From a checkpoint of a small autoregressive pixel model: norm rmsnorm.
Rows from block 2 of a small autoregressive pixel model, named by matrix and row number. Rows with one number belong to one neuron. Each number is 128 + 24 x the weight over its row's rms, rounded and kept within 0 to 255. All counts start at 0. Numbers have three digits each.
After each neuron's rows are labels from the 100 images, of 14976, where the neuron reaches its largest size: "strongest on" is what is common among them. Only what is clearly more common there than usual is listed. The data: small renderings of single solids in any pose.
# gate: MLP gate (model.blocks.2.mlp.gate.weight, 512x128), inputs 64-127
# fc1: MLP up (model.blocks.2.mlp.fc1.weight, 512x128), inputs 64-127
# fc2: MLP down (model.blocks.2.mlp.fc2.weight, 128x512, transposed), outputs 64-127

gate.488:134133105082162144112095150120087134145151147173148103111132151141143124117047136128085121102087152143117161147119093141108105176167160104146129143174093129114149138089104167166102162117128112
fc1.488:116114110132136091089075121123165119090141086059118139142105152179122102165097118134118109119125137145108141131148155116098133103140147118176100162117145154141137109122154161173142186148107141
fc2.488:052143128119119133102175182159117103113144076132054137150126146135119170128150107105129123119147124170153123131136108104164106104118146141121126122101120063137177083094169141109120119129148115
strongest on: red

gate.29:107137128067157161137112086097124138102138146153135164127135157182102175112149139146110109101136145191147137094116117096134119135153107111136114092120126143147130115102114114128117121085134079
fc1.29:132101136079120108125133099098125145115120132137120186139143126142091154125146147127138133110102176171124164080104149128126139142109105149131109114167132170144101147095120101133132121127107135
fc2.29:138131098086069148156169166136098107151130105157135119119160126144144154134144119140153148118110136156101138135080129153139100134149157177138163103125132129118133145145145107153182082223084121
strongest on: grey

gate.134:148139131128142140132133139117129185164136111108139165111111131120130086126136037110152133140124169123149143131121150137125112143121130134164139126091154118146141125146125142083097173152124101
fc1.134:130149086158122153152091135106092079082122127156110108157095127135126133145119167150134172147147104136139179180104118120134125129123075130129138147145106150134094093154103127104145108121096112
fc2.134:137117168065115150139123118152150167172171161122117139141166143135135099110135109091118106128134154122147098123134164132097130127108120081118158118125143142082157087133146166107136167127142158
strongest on: red

gate.102:116131118112095137145169119133063154140124170152142128142122134140091158186142102129166138132150124141081126135114135088140093124137077123120165133104137130126150153112097137114088094128145131
fc1.102:129118121133104132185087128179114099155123110123149128127124122158104140108108159123163115144117131124155141090121112088139150149118137122123113138147128130124102120136128098210162145122138154
fc2.102:130097128116122125142153132148111142123147164155143162128102154120135127201087105103127164158102126114155162137131111109099142146122120118132102128125123195121145157120127138123064125156144114
strongest on: grey

gate.287:169095129139086119130094114124128148123137117112140151116112128119171122139119127115137120102102152105158152125166109155107103150115165086128127146144076142107123113136133150129094131154186109
fc1.287:099125142116168115121142154096112147090131126110129062079116113127154113140072169133166115105129111147112129153130118142117123159131156169166116092128137124132119127143175138158126147127150132
fc2.287:138146118140185158153112158157123156134129140109119101152154161099193134150131153136131120093112131153121157087123121095149152147117155128128127104097078110113150114157101065110115140189105143
strongest on: red; orange; yellow

gate.3:119119116129136090084121160118182133132147114115151130077101123138167144105128172124073097119139121119129102107128113172140101112146154149125119128106186136132139116106151118155131128170126162
fc1.3:137179138134124138128159091099131179098122116123155180118153144114158105093115127135111096175150125108112188182131125137132155126168137124139126104130106122151124110096121186090081126131166111
fc2.3:109155147114133124133127093152064106118109118144074127116115089137100103145176102123139113116116123167167092141137109097128131124150109161135158126135119125140133176142123141112130127085091134
strongest on: grey

gate.87:172152182111140136123157104146148131135156123110126074086074142141126117120110126114142095132133154156122134120118109147145102144117154118152124144126140097105134124111141113087112118145131139
fc1.87:095128122176097121134113104110103119146132147112139115157108116185092129151167128150146148148103137099116092168138136131197144065141103152148119133121071158099079162130144129126136103126154135
fc2.87:123124127142148143141148091102098128125132182149130093120124133163122175152097129128135121133079180102121102140121134119206133083153116140152126124090094137122096125129141087134082110149110118
strongest on: white

gate.429:167066081084145153105168118104132099158153193132132107109122107132126129141190116159152140124085112133133140143133097162118135150146170164132111116109104140109105160140131149102122153131154134
fc1.429:101163121108165152086147152144122110063115148156125083117126108113100165131145162119126128138102070135119109115132132145103082102150091115101122090112089111143155141143134126102121142142151127
fc2.429:110176132128134131167052119095146137105133142164157111119110121132114174146105150115110070091167154164120133107117138111099103111146137107118150114159095139144166122105118125152170108122144164
strongest on: white

gate.275:110108050151099116157121134160094100158121121115122106142111143142150111128124174173156151133075122150127133169088114108171149139121127157094130116122130118105131095114136161152110113110109104
fc1.275:128161035176111120137138100122116076132121152118125115128117139101145146143141156122176175103129117103109114099143111127139141141132164135136119162126141122156144089121094123109129095148160119
fc2.275:110132193148131150097132125132133108091123132184115161116125152140129176078126117095076113114222111130103120120145127091102111127143122129136149150143090129146120172126140098160121146113151160
strongest on: red

gate.330:158123146132105097117109182112119116105126134088108139140127104095133080122132139141136044153109147171137117146147140098121154137149130093158068155155099119121119130106136131138115106144113127
fc1.330:108111094107113126125141126128106109158114174152136142148135146118159121100099134165121126125151149138120132144161135106109113099145091124135150112104124146127107098131103100128138139136139147
fc2.330:101136125106146104109075104129150130108141082128101130151135086139142124082150116111124115138126125147118128126121172099095170181126131110138097121107125166126103063092103100101075136173118145
strongest on: red

gate.447:180068145153150132115178114153150083109177150097130130094099143130131119115153108104157088113132130126108144117128126127121122155094136113132109127128155086145149161153106098073137129113121149
fc1.447:108144151102122132088116171090109169131113101105133144163150127084179103089143163144162133153095126152159086128144159128153113105111146143095142154109132161108103156133129140104125139119087126
fc2.447:103149112112125133141145115147095097109123092127110127121133131141113170158119191124116157140117146144116114129116151091137073115128098100129155122148119162116145143120175141122093072151110173
strongest on: white; green

gate.392:119110136136161144107106113164092090161153149121147117146073147115080140098171131133109142139145167162134115119142142173127142210099116150126128099104143108107142114056114140118105117169144117
fc1.392:124116166118142123089135087121164146126108110157134151142124150129130133125130127148091132110163124139125152138115140097118121122112137121144096160113142100103125158110147082127107113122053117
fc2.392:167088129130099045086127151115118126117123119109117148119134184134121153155117098181127137130105146131113142136116132134129141082147116101098154133117108139100087142105125131133125097129096129
strongest on: white